A small spectrogram enhancement model, trained from scratch: norm batchnorm, 26041 training examples.
Rows from block 5 of a small spectrogram enhancement model, named by matrix and row number. Rows with one number belong to one channel. Each number is 500 + 50 x the weight over its row's rms, rounded and kept within 0 to 999. All counts start at 0. Numbers have three digits each. After the name is the row's rms in percent of the matrix's.
After each channel's rows are labels from the 100 clips, of 14976, where the channel reaches its highest value: "responds to" is what is common among them. Only what is clearly more common there than usual is listed. The data: melodies that start on their tonic, played by one synthesised instrument.
# convs0: first 3x3 conv (model.mid.0.convs.0.weight, 192x192x3x3, each kernel summed), inputs 0-95
# convs1: second 3x3 conv (model.mid.0.convs.1.weight, 192x192x3x3, transposed, each kernel summed), outputs 0-95

convs0.21 080:411514510541502466492568523514531449482450516461524488648449536527506541435467497552530488409461511392545505518497458532516452486466550489512537572550473465528483494536541475434562529532453413462519475461502441453385496498469558440494421562497542567466529572537519520359526477451572453462
convs1.21 083:566457578456493529496369541541534566458425552500569537413479536482497471546486548488525553467532494468560425504616455550431442566471470510553488467423485441400533566556543466482492552525573484484536535434469548449559366536481426518450498545514465458562476443509510538514626550475467509491
responds to: white noise

convs0.138 094:495510465539484514478495423479486497518516485532455569523521596593491496521397530444571492505641532517560431533545495427475545540458464485491434460517500547567475540491468494495582481537512490613479584557550463553556574539622507561513489415494508385475492383530486473503451523455434510600
convs1.138 100:499513399532498547482550502556582446478474498480560522433489457482524549418544446537492463555464526491479379498450523421504491522411514450546527503572550483432497500552540482541428453503455538516464532545407489519496553419466520554487495502567491469510534475480565398453462509427498490458
responds to: bass guitar-like; instrument: piano-like

convs0.146 092:523500526439564529552473535549525567428565443501510501468439550495481471481414487528552574490421445519487565446510452557518468499527435499499517518507481440508588643528548527473483511528491416460416505487500431572425512545551582605500528446543418535497452560620534547551477461433510498479
convs1.146 093:481480514471503489476453459469430433512611481488444535537472459486589445517563552455530565405495427449558487527572490468526520413466532501447418541429428452480575468376539418477456424500525455448464551499493503460481498442473462522489458556445515509597453553419417455469476493465456404470
responds to: thin (high-pass); white noise

convs0.118 096:531431476592514490504546508502578514466522449412552496446557501509473508504539534501593490473589513438440553512473522392493462449484484466443489570478486522540487556509466558502522446534491533573529546532422560505432536448403580568477492531469504531579496487546474527616438634567486515524
convs1.118 112:442490697438534424463476492372545433541549485473540502465492457478508438498432559454414564458493504534501510555543518486426517471508559536403455449491507502536519530511531461506475429417500466442450472417466527408491521548471422493548490519491459472477479548432485469467497456500529501431
responds to: clipping

convs0.87 107:471590548581536501477482454436545498544488536451582550457529449471451546509507517577515436552496582469431527537554516515480494508457470505474559502514515494515473510475515495482602465529423518484495491606563548526484450443465530472488461513500457459488413542474496514570468588604516437580
convs1.87 128:490565554561483473473487496465471461483551532563556591489587487545471562479460428483434525490496456545542486537488616547515531489509554428539493515508481464488511473542461491471350429464440470485385513500447595449556482417493520554464609450448406509535473493496575439502458522499472487494
responds to: mains hum

convs0.174 100:478519474496420463513545451471607474490472531493474469519548524472622450495487541421546412537411475503419500531507472476474480573494500517480400463599434565543506524523579467441517401472481502471460406547499547506541501467557517481449481531515495478507480527551449491485569447591445579488
convs1.174 100:544521470516536481487436602508547540484601520471384483454474532463567505530483662511486507517514482481487457487547461437526444538505570475599482450471435533452411535461513556512493512479582532510433535562478612529522423489538502410483593435466409522529472491421460465551527495519516500602
responds to: bass guitar-like

convs0.143 108:455537549450498561602550524438453497523434546471429518587484402498600413506490509546481496502511570506513465466529418503514575545433530444538504464513596452478500480483517525436484552521469525529437607516526701484513489525512521499483507477534489567540465493475525498515468435563620440546
convs1.143 097:509471514499482488544490486564439501461444505410507460363570415451513535401497510449429360580454537423525474542428574451520494495453492531548516536493556461471431471508421483514523478458598478454497520424390540505457471409413484539512574512582534435500493532499468512516492494458476570568
responds to: mains hum

convs0.140 110:496520477523477535533458568421468489523474558442511471503502497581482401457495493424504514546469403400499508546536524399521499524492460478501528551593514432458545513459561520571489500534481615622398504521475384497500521433409555562509530494554484547563440574529438579445460506429516455592
convs1.140 105:583482548484529455471425447516579514473489587500514474433505467465494560534491464499336430371509529469553505420492521588433515450506510543488435459542565530471448489541450553533512399480539459486482499566513454445458570495482505548529470525534465528525495478582524495434516453505439343484
responds to: reverberation

convs0.66 108:463442461479433490536495572553536571492457564481456516557501522537458469449585461444498496537480647382439476495542496532514569451556510446554457532450533451509521473475613572540533496474433504515493483510469527486383475492462507454458553463506522533552375559467420542514425426432461449544
convs1.66 114:520527559536530431500445453491500492518513501491526509437456455516482432542488561410464474539461516547510456497461502531518485510398476464529499458561489530494500521508398584567530502584466504559593552554392437469494368538571396460554561526541487487547436412515514462465502434509427477549
responds to: saw pad

convs0.163 090:503465471542539555437501417516499464477443443458427399555541522525543486521374503555530442510500560468462548445511563552473547447535434416551506507507532417453540558497541584525456599491517508467494544425511610564520514522484538529549469555493498501501516561468454534538540519564548433575
convs1.163 103:478441488489412410497485492494448413447513496421533550473494490497443488465542487499463412503520464486503456543531495521433390443496475503543584581462488474506496415386473419450479465471522458453558416555453499538472554454512540510420461445449576553592461519582525536451435524471538559477
responds to: saw pad

convs0.83 095:495542495489501453535545521496495535474417449519395561460423522467518595545506346592584509499574572439508415461521504440549553507398585531458502539457567500532542529539494439513472421496434552537462642524546514448459460508483487500530551473482487445555527527508486449483561471502519522588
convs1.83 097:558563501511403459439448390457556528523411549512578518528555468500539611438435540392475485611494466464496512485463523526436559549506531515536421521459442503512526486474457438496487610584450369486483434539555429501512538502507539469387545516496552449467459589604472472464490574598445544396
responds to: bass guitar-like

convs0.6 086:419495506541499575512628458637458464515486491403534519478522507488485502495532462391510523456531520450561470514496470620513491481440488459578576526500497475498549547553519451548637508447461515578407543513505442627489564475517499567533547589513551513513453438539573463488549516447532539491
convs1.6 089:444522499415519516510523517614416590555475468486490524574542508488505548407501529477445587445511489549557466415465484505438508494512520491547593413437407462494548506417589420531460495503455596607496527457479502462465470526561441511466440400535411441568510521465487552511533499455425516519
responds to: white noise

convs0.15 124:497560512497497425495461421476464549521477524484424463492459523496560481556517470608444539455531514579539583535481499494467573574467503540505479486494528414460546474521457418505502450503506508398476482510556457518549469464555492545454470492472511534419427533504474515468516505584502672582
convs1.15 122:542503504442465521479485475537468496449408424545520530502429469496541439509559577440456596479571532483499534508527497408482473494539470447503463471586496530490574430484451477607404552535532555495552439434483511516533474482513516501443485482573516427528577548440560528511529475406557592558
responds to: thin (high-pass); harpsichord-like

convs0.74 106:510470424471510587436470536490413508490550562513493529529479453388629465436530456465519561490446485497524452490437468521509549420503437460479502426536487438533544447502511512524524474487518435516479528493463509435531431509457567492446495543539542483598503473540411510608384533456530550529
convs1.74 107:406516596453451535514502444593481493479508429442468438510448470506455450586674570490516490519472467439486507456446507533482363447456593454556548416535469522488475500459513468529486457542505574430509532468450464467476497515514425542440496451468463524592462521522416455526462506487399447580
responds to: square lead

convs0.104 102:400510513458421515464487439469481485520441556448438542493425516474565402505570447560545532507553482462500511477483488451537421483544503384504520494530531526486504480520481557570517528544552478524513565504483459541552507454552503463388422562547417488515557549617496436566503460448529497542
convs1.104 095:548493436448562474453533554536556467569503498518440560513381454507546512434451560487486458498466443406394472523499544488486550512531426414540503529497468476460549500489548491436523507549571517620463530560529457420473584476451524593579502490509524447441520432459531452512501493499539540516
responds to: reverberation

convs0.84 103:549552488524506443524549485560515511495415578502527417493468520524526405475464544494561560489457524503473490544399478529512486643572540460512561551513564414537561501586493477577501466457461470389544512430623401474482472557455507512580458547464497461515497518522432466512501544595494490482
convs1.84 108:480505481481554507524407445492511420519405425480571560462412459565523538468405441447592414514598513614570520520479466530513447439527540579499471501492505584491460506514560508473464438485472551567384549490508464511486556492562489552537515436500572557508513540483524515526464451460460595494
responds to: clipping

convs0.20 121:513545511531481543485516456458517458475588575541409561510525469437541559422538532496606471483540463462493527508488471558418441555472402515482468483576473454547479501486505523495526469468503472501489428510509448529515463480448504598489473523475565495548487516511586560678469513496485518470
convs1.20 130:523453548444465478605512438561480555388491573461469497528565601612486456555562607474715547459494483517447450503520503489461460430465542492471575474469432470454525516467565495481430495544520456421519447518568604453454528457506449502496531476509436528494519507471399479474477534490491465513
responds to: square lead

convs0.179 099:478467549517517408532547629465450517392428505419485497472478480529496483465449485519533540541507527483499461569458484451538471615584462461526518544579520505496539504473460428508509481551503623514441553556517481593468559468498486568511520511414524500463532476508468458472498446476595394503
convs1.179 103:485514426582524537473486523531511528536452523522549500540412514470516581569480526516500469482569505517513522473458499560535482459547520545445460478520486510441585518500516526403436413373461556458567445515492485463523585482478534498530528542511467554539487562475562515561487515485419623442
responds to: clipping

convs0.2 093:506503496520459517432577420427470497424518490567433531429450430492490537562498402529427354441461466485548483541527498560501417482498507455498527492465416510406524554519459586473494540525427538401461404472554467454571489445507503438524458543405471412399449501522519466503510513493475491507
convs1.2 096:558541505570435469548498530526513477447498540476464542587455591440517474454512548422421479485455514473449518389526593511443416566499524465472532418429463457462404445477491608484482646553455586518497519554530479473467532448518553544480502472482471508519503533522473490438536497553511490474
responds to: saw pad

convs0.67 094:514469572558491527630496470546543471418491462541492509497570478496441530540497535459487511454589502484488585476441496445556473487555512537439484457493539530524524569513521495653511553539448490483474659524461429435487517565514505530541480570561589492536538535432511460434539508468566468518
convs1.67 099:395429497532459477460489498523465446407374437380434510525452491430573495424473442532537543551410530491418536541500535528464473529486525478479531435441448453492519482440453442511513435489475479517480392528516564456420520470426519559480466380460521513433426580542482493525579497555433520531
responds to: bass guitar-like

convs0.150 121:481486496512544455493511497489469452541418493636552571559545504515537576479459526510490512422514492498467477486491463507465561620574562476468531484600537438476515500727489511512464491509595495455543553550500524505485543482518545479467473504570485435612569413510482532464553459608449507489
convs1.150 116:551508489510462529594518549550643508563455495533512584468514512440480602538518458485599494671487523454444507461471499506603624553528504456507431592493494502478561551638448444501530444518501495509499465497454561520500592457499460497527505475467493400505532443561491530522524538471512551464
responds to: reverberation; bass guitar-like

convs0.9 107:535567448514423621511510625489486483519526406509438538497522471457463514513519484529562434441608565565608459539440519480479462415466457604502484470498443404484498549455560476446503483504602376568493528430479489479502480451647521553585520544484435440524479440500474486562462495519522448432
convs1.9 118:547517518476533504589535459523488512491488484426461452496560596463504434507551511511679472555477558454518494460551449504407509457447504507510466461418502492542463524423474453501502530525585591520564488537557463531519547412490417527440424516535608455533491576492508531438547508430442496475
responds to: square lead

convs0.55 106:466535413551475550488521490525609513530363506653469539514529465586538513417492527488467449491591570519539451483522534557546597494405486444512460447444533507559467501440471514502463462480516415515490472500467407459441513491422528466557520476580474402433520545560472559432525427530410448518
convs1.55 102:547481492519468487482470495556455494479589380511521465504502557463444562420488445517410471497521493520459421579457510499499506508474473610436476478569499390446441509531453625592503343531512518569419540456455545475467517460562472500433477502546533536497488585436379524546424535504485470477
responds to: reverberation; bass guitar-like

convs0.31 103:462506496496585540456452493524453455553526493518546571533590476483509428486497481455509454462417490490511477541488451411522480470504529491532485530491492497665529543506449447426457417509562528475584589510501497567508464551475606477483562473503464505473439503486590543597438503445495485477
convs1.31 108:487503453485558534557459453408493476484444480407467505471425495552470453523542489547607488529570477483523517473521513494451488533465520496464494511460475581414448475435485484429499565512404480491511425504525413400585513495494515571453540537529576617578513519500530499405445499548514450420
responds to: square lead

convs0.3 122:459551504422549419551490497495445500450422534465549424487555534499518483533412568531462509517478448420516571528548509519542580514505538481509473481496536525475651503441456530398470476465430490467492506474492657505501525455586549446505496552415504601473424607535542435397502517690451593585
convs1.3 128:561423535457521532526464432441505475462541512496488517481528525440555493415530537395472461470514570517508488426503454473513482561455556490543421501514446566462444535423451458495515503474516499476613507524442435483444558509532417510477494410521488580527501454508520567561532495435529442465
responds to: saw pad; string section-like

convs0.32 103:502517434529504524407503557400466446468499416517486459446464474446407525524480457472495449491480450449408550453500571450461589592440535500570443539487447487481544477526518558448474494526507559529395473437477404544495516431447529365478486495556482545542412509480513576538433527457470452523
convs1.32 103:530551452502539394555496577476482513496412520528523447550457460407565540519531504383517491428451531451473467459513508508522448456465501472465428438353530490540408450460503506447482509505472442584530561461541539503522549445428552450499559481440466443490562440507482408506487464500363454514
responds to: bass guitar-like

convs0.129 096:450422561573533465517464475544485523525463541459546483480577566586563535564432541505508407583477503513470538564498537470540510425406447462477549545399470534548485534419522547554483567523489560449592549508532469439482485572444483482522497460455543486512547381517443541486475477532573520552
convs1.129 104:529486470445484481517406503434478417477494439561503437499465405542567494549535489494484514558546564523539477445422502539530476496512449596366515541634488554464566455521489409540460494460490516506549520497436433475521570525465398610511529594565417533421480538532508506516456537540502399448
responds to: clipping